From a checkpoint of a small self-supervised image encoder.
Model: 4.97M parameters, 32-pixel images, activation reglu, width 192.
Training: 18200 steps, batches of 128.
Rows from block 3 of a small self-supervised image encoder, named by matrix and row number. Rows with one number belong to one neuron. Each number is 128 + 32 x the weight over its row's rms, rounded and kept within 0 to 255. All counts start at 0. Numbers have three digits each.
After each neuron's rows are labels from the 100 images, of 14976, where the neuron reaches its largest size: "responds to" is what is common among them; "peak on" is the class under the peak. Only what is clearly more common there than usual is listed. The data: made-up waving flags.
# gate: MLP gate (model.blocks.3.mlp.gate.weight, 512x192), inputs 0-191
# fc1: MLP up (model.blocks.3.mlp.fc1.weight, 512x192), inputs 0-191
# fc2: MLP down (model.blocks.3.mlp.fc2.weight, 192x512, transposed), outputs 0-191

gate.51:198129129146129149140128139128125136128139153130130202131138128252127128169253128140133128138128128154132128129126128128000128128153145128128127121128117128127128134135000112128109128144128126092128131125128128117130128127067128128041131128129128128128143128002101128137128135128128128123129128182128133223066048128157128113104122128148131133121126055125128128128112128128129128030128129069132128128138130128164128128153066128111128128024131128138128128129128128128128128128128137201126129129162119136128128128128109128127162130118119126128130128137128122102166201128128127126
fc1.51:131131128128112128128128127190125129128128121128131128064128128128128123128122128125124129129129128128128128125094131128152100128128110128128144092126128255228104129128158255128128128128128105128122132168131128215128128128129128128128129131128082133128128071128157128108126128128125094127116128127026129000149128128147165128129128129127106032125121122128157059098122128128128127140132122250128147127110115126126124128109130142127180130128132131129128128129128129128128128129128129128128000128128128123128162128092128128127128129128134128191148128128128203146127128114128185122
fc2.51:135116051128105128128130128131128129126128144127083127127128128128129128128255128141128128128130129255127128131128128135000128133127128128128112136128127128131147128126105128128128128168128129128128126135128128111113127124128129125149117163160197092129126128127076119131129128128125128134128167127155128137128009154128090128127129128127127148127061128127107128128104128128128127127129128000127128120128135127084128128128126128088128171128128128128128128128128178128126128129128128159128130125127128131081108000195128128129128128130144127127128128128128069128122128133128128128
responds to: pink
peak on: flag

gate.358:128129110127130134128128130128136128177126149165124128131138128255130135128221128128085128128128127128117128130129128128087139125130067080118135132131127126138128128120106129123126126129127137088129128127123125127128127128041129128126127128128145129126139129074122162131128131128123121155128128240141126175138081115128123146128128128096126128127129005152127125128171128148129126128129136128129128129128128132095124124127000128128128123126127128138116128131130128128128134127130128255198177129135131128128128130127127130128130128128127128133203128128035128128135129127111127128
fc1.358:128128129128163127189127128128160132128128128128128131104124061128145125132128028128127128130108130126175086126128128128134128128128128128186129113126128128128129132160209121166129147128134124234100130128124128128105143129176098084128177128128131136128129128129128091135128128131127128128125127129127115104124128128128129120088128127102122180127130143128128130197120126131071135130126051129129128127128143139128141132128255000132141128129154128124128128107127174000128145128100132125128125128127126128133127128128128124136129129129054152129115127128126128126119128127128166127
fc2.358:123255128121197127128128126121128128213127102128245128128125000129128162126097128128129128132128128128128128126128128132129145130125128128127181128129130129095128127110128042128128128126127128122127129107128128159128128197062128122128148123108129136128133131128128128127128125128128128128127128128058129126201128123129184132128142127128128127128128069128138128142148128129128120128122128128128142132128143134176128102129128099156128129109128129128128128122128127128147138127128128111129128128129129125128128255104065129126128097127112128135128127128127128128136127105129123128
responds to: pink
peak on: flag

gate.131:128128122071130128244128128128126128060125128127162150121128128130129128128131128112089128076129128147130129130122128255118179123128131132141128132128127129155128124009154128127128128154128149128194134142178127128130132128127128128127126126145101128128128119127110044117128133126129149148118128129135129141128156128128126136246140151129128126128128030129130128128128128128120129130128139129129124151200129139121129140129131128127128127191128128153129127128129123128089127128128130130167128128128128128128130129100127134127127142000132127127129109128128055144101080067132130129
fc1.131:128128123127129136147128128129027138000128126125139137122131128125128128127072153092128141128145128073129246121089130096127138128128127129128128134128128128141128114124129128128255130129128128127128141129131121184128130128128128128128127138127120144134128126135127117123128133128000129128028128122029128097129128042129128128135151126134126127126128032128133119077128128096128128129128128128164128136128130208109127127128147191128128128130151129135129128128128130204073102128128077134128128123147128128129130128126128130115128159127053116129132128128128129127127128060152143087
fc2.131:128128133006128128108128130131128129159128128109128128128031129128128128128193129074128128129128127137133128129128131216122092128128128127113128128137127129138160128128128128128003128131128128127150127128128150128128128125128129129000128128121128126128133128160118128128127129142134127128124121127128085139122202159132069130128131128120128095118255130127128128127128128156128225129128128127129128127222128128128128097127128129128129128128107128128128128127128080128151122146129128128127062102175128128111128128138128127128128127129129128108155093108128059129127000235128128120
responds to: yellow; blue
peak on: emblem

gate.196:129125128128128128128128129128128128128129128133128132127095129127134127128128129129139128127128128128128128128125128128023145127134128128125131128122182126128128138111128130161128128128128127128000132135129128128127128128128128243088127128128128128128128125000127127127128130128131126128127128136128128128144171087128128128128128128127128129131128059126128128128128128128128128128128084126128128129128128128128128128129128129128128128128130128128132133125128138128134128128127128128126127128128129130128128091219213129128128128010128128143137128128128081128126117131066132128
fc1.196:128129128128128128215128127089129128128127132197128128172142122129127132128119126132128128142070128128129128128141128238151128145125129141166128128168127128010209125178181126115255128128150129128134127128115129128128128128022106136130131128148132108128128129128135128129128128128022128128129125127178129140080128139128128128128086128133130128128128226170158211131128128128126129128102220139128128127129128133128169154148127093128120128128128128130128122130128103126096128109130129176131219128128128128128126148000109127149128125143128133116124128128127128128129132128130127128
fc2.196:126128128128127128094128128128128128128130105128129128128000128128127129128128128126189128128129128128128127127125128117120128128127119129128143128128128128128071129130130131128128129255127128127128129128126128127128132128127128000156120128128128141113128123146126156094127128128030128128127126073086129128192088128128241128082180139103128128127129014128127129129127128128145128128128128128129128128129129128128124111126127128129128134128129129127128132128128128128128128128128128128124125127122127128128130128157131127123130124129129090128127128130166128128128128126127128127
responds to: teal
peak on: flag

gate.370:128131128156127129140128127129131128129128128118123128129128127255128128204116128129127128128142127127129128126126130128195130127128128128134144127128067255130132124228129128129133128132127127115129128133129126128129127127000128196127128129128127128129127150128241131127128128127129062128128128128127132127126135138126127124133128127129128127128128105128128127127128129129127128128128167128111129127129112124120130143128080128128128128128127131128127128124128148127144128127107130130145118126126127129129255128128074128127000130124178127130129128128128127166128127102133127127
fc1.370:126127129110128126114127129119129128161117125129129128129128128127127155126162128129128126132126131128129127127127128127128096131128127127126129113173129129127126160131024125128000128128129128129107105127122132128127128129092128128129156126091129128126128140128129128226128123135128122128121128128128128128128127127155134128128103129125128129128139129150126132191136127229129137128127128135131139129123128145147125127128128127129128120000128120128143127129127128128123128128163128133129132127129129127127127127129129122130128128128126143129128129128017130128137250138128127117
fc2.370:122118134128128119128128122128132126127121126255128117122126105128121162111127117128150127128156138134127127126128128141127131167113128128135128129128139129128118120128126128128128133123037115161087128102128128128125128133151119129158129128128142109128159128127133127128127112127128128128128128129127128129135113129168147128049176102122123122128128126128111128130128125122000043128082130131127127130126179127127146123129128124130126128127148135128129134124129121127124128034127128127177130132127128128128000128133140127128125119180127115127125127129128128126129128132093128128
responds to: orange
peak on: flag

gate.483:128128000128129134128127092128128128128131136128128134118128129128128127115128128143128128127120125094131128125181133128255137117152115130128128160128128087153128128128125111129128128128137129128128180128169127088127128141128128128128109128154123201128132117176255128128128129127130129128069128128127126120154200126127128115193131123055128128127127128124108128127103127128128128129090128190128128159046140130090127129132128128128128131128052128128133141128133135126102129128128128121128128129128119168177127121171135141128127129092128128119129124128128000128128180013128148128
fc1.483:128128128128125128128128130128128129129128124157128128132124156128127135128128181128127125154089128127128151128124128111116122128128128125077127128136128128185113132167128144138128000117127108128128128128114129127116128000128255128127128128126128169140127070128129134128128130129128128128128128128123125128128128131128129129108129129206128127124125128129129128128136132128193127125141125128138129124128128139128116128125127255128133128128168128134131016129128128128130130128129126134127127128128129127128112128128128127126129128184138130130127128128128128127129128128127128128
fc2.483:131128128125128128129129128114137128124171129128130128129128128128206086128128128128130128126167128035234100134128124144255100128130128128128130129128128128106143131128137128128128128127128128144128117127128128135128126129133115129128124128128000128128128129127128128122132128128128131128116132128125128128130130125126129121128128159128129129129128129128128128065133138127128128127117130095128128084128125154145128134127128173127129128135128128063128255128128128151128128121120128128128128023155128128125135128128125128128132128132142128128128168131128135128129127129128128179
responds to: blue
peak on: flag

gate.116:137128128131127154104127165159129145200128125128102128128127127128132128127129128135126129127128128128128127111093127131152129129126125127128128134120129177156128129127000000120078128128128129128255129153127127126128129128129129000127102128128129134137153135255128129127127133128134129129118128128129131127131129121127225132130129129126128095128123128127130076130128137255127128128128128133088130128132128122127128120127128127128162128125128128127132129128128205128129128131127129128138097128127128128128074128135129129128128126061128126129140128128128127130130128128193132127
fc1.116:128128128127128127129128128126128127127128128127129128129224129128128128130127130128104128128128129134128128131129129128128129128128128128127129127129000128122129127135129128135129103128129125063128128128127128128128128126084128129128130126130129129126125127127128128131128128127125112131128127128128130129128000189129128129128128128128128129128129139130144129128128125127128128128127128128128131128128128128130128130128126128128128128128092128129128127139128128130128127126128128135129128127140128128127127255035000122129128128131127129128129128128128128136129128129126126127
fc2.116:122255128128125128129128126129127129128129128129128128126080128128128128122130128128130128128129128129128130127127128128127128128126127129128128128128129128128128128128129128128129128128127128136128133128129128128128128128128128205227128255127128126129127127127127130119129128128098129127129128128128135128128127128128150134120128129128128127129128126128142128128128128126128106122128255128128128130128128127127133110129127128129127128129255131128128128129128129128128128128128128128128128129123129128128128128255122130128126128128128121128128129128115121128128154128062126128
responds to: blue
peak on: flag

gate.50:124128128128129129149128127128128128126128128124130129129130127137141133128067128128128131136130123128134129128118112128145127128128113129141139128132003160134150128129139140129200128134119122000128138127128128128126122128079128255031136131128128192128119128137128127090128128128128127128125129133127128128134216137143193130128175123126128127128150074127128126128128128127118113131130129129129138128095129129130128254128127128126128128128128129110129129127128131127123130127132128128127075127118128159129135220000066113128124128084130131128162128128128128128129116128188128120
fc1.50:128127128037133128130126136127000128125120140129143129142127146070127124130050193118129136128118128128124214128128148128127129128129129130128121126128129126040128128105128129073130089129230132109129128128128123127131128123161164133128130128129062206130112124128132127129126127143130128128128127085130129129127133055120124129149131125250129144128126247135129130112128127127129129135128129127255128136137123120127129128130125136131127129130127066134129129127128127129116120128141000134127128128129122127127128128129128128108123139204060127128129127129129127126128126126132122108
fc2.50:128128130124087128128128131128128129131128131128139129128128128255128129129128128055135128131138046133128128128036128140128128128129128128128150128128135132151109127127128117128013128128127128138129128123138128128122127128128128097138139128128127128128128129118041129022128128130128128129128129127127128143129000128129130129070128148128128128093130094127121128125128128127128128108128129126129141123128128124128128128128131128127127127128139128129118128128128120128129119074128128159128128125129129127128128128138129128128128150135128127129130120131129129128135125128128129127
responds to: brown
peak on: flag

gate.155:135214129132129128115146109136128133128089128146129129128129129131131127128134123128128138093234128096114126128181128225129128184128128128171124158092125128130123143138128133129128128128127159192108115151134124128198128187128128129128102128125127128128127210131128128129136128121127133127128129127241183128128128128013127155128115198102128116128128180095128255136122151126131115097054131133096128122132125089076128115126128128128127164128128117000128206130071101128128128129099128128127142070100083128129147129123125128175129123139122125128078082128128130117122128129161129217
fc1.155:115128129128128128134120131128255128128067156127128157149127127129128143128127128142128117131128128147151024128112122129128125128143185137128142128128130128129154132128128121128128128131136128128128107124125129128116128093128127126128136108153130128128137128125118128122116129139129128128029117128025127128124128127168135087128128128045128138068184128128119168128128114133128137137121133129130142136103136138131128144128130128080129140128123129130124249128128129128127129113176255128127128117128129130127122127130129127129128132128128120127126127157127128128128128142102202119
fc2.155:128122128128115128123000131126255128140097071144128126141128128128129127127127129109129167128127130137163124125119126128055092130131102130111209084130128106111133141128134156128125085128156127122128138104085109128119128081128198132128167142119128128129128128128052123127107128137176128209123127128129114128128129121166124127142131125128129131128130128147115128128128129115126128131132127177142133191129128150128060128138158128115126082138128152155128119123180128129124228121125128128128128112128128087128134131117127105117128130131128185128255159133128129126146127126128115117
responds to: black; plain field
peak on: flag

gate.203:133128107128128129129128128128128128128128120128132128096128128128122128129128128128128128126128128140129128128157128255128127161129129131149129128128128128153128128128128071128128161129128127128128129128129127128127127128128127128128129130128147128128128128126128128128128129129127128128128128103127128128128128128128128128128128186128128128123128128097128128128128128129128128134000128128105124128128129120128170128128129128129127128128128162102128129128079128128128128128128127117127128128128128128024128128128125128201129129128124128128125128128130128124128128128128150157
fc1.203:128126128128128128127128128128126128126128155134128128238128128127136127190045128130128128124094128088128136197159128128255128082131144128105123128128128121106153128128128145128144128128137128100146130128129128000128117043122128133128128128168128156109128000131128117128128128126129128128178128128129128201127160128127128127130128009128127170128120148128124173128101125128128128129129134114133126138146114128128125128180128128127071242129000114128120124128104128128128119056158106128128159128128128128128128128128129129155128128128129128127127127159128128128127122128128128128
fc2.203:128119168042078128126128128128128128183128108128132128130128128129133128112205128100146129128128128128161162128000128128000128129128122128128151127132128128109128128128129129128128132111119128126128128107140128128128129128155126129164167128127127128232127151131129128128107128241160128128128130128128144128128128128128128135127128128127131127129128128128129128127128129125048124128128127128128128128017135128088128128128128128129128124129192128194107069101208128012128125065129128128128128064128128128222128131128128128128128116128128152125131128165095025128136127128140128076
responds to: black; plain field
peak on: flag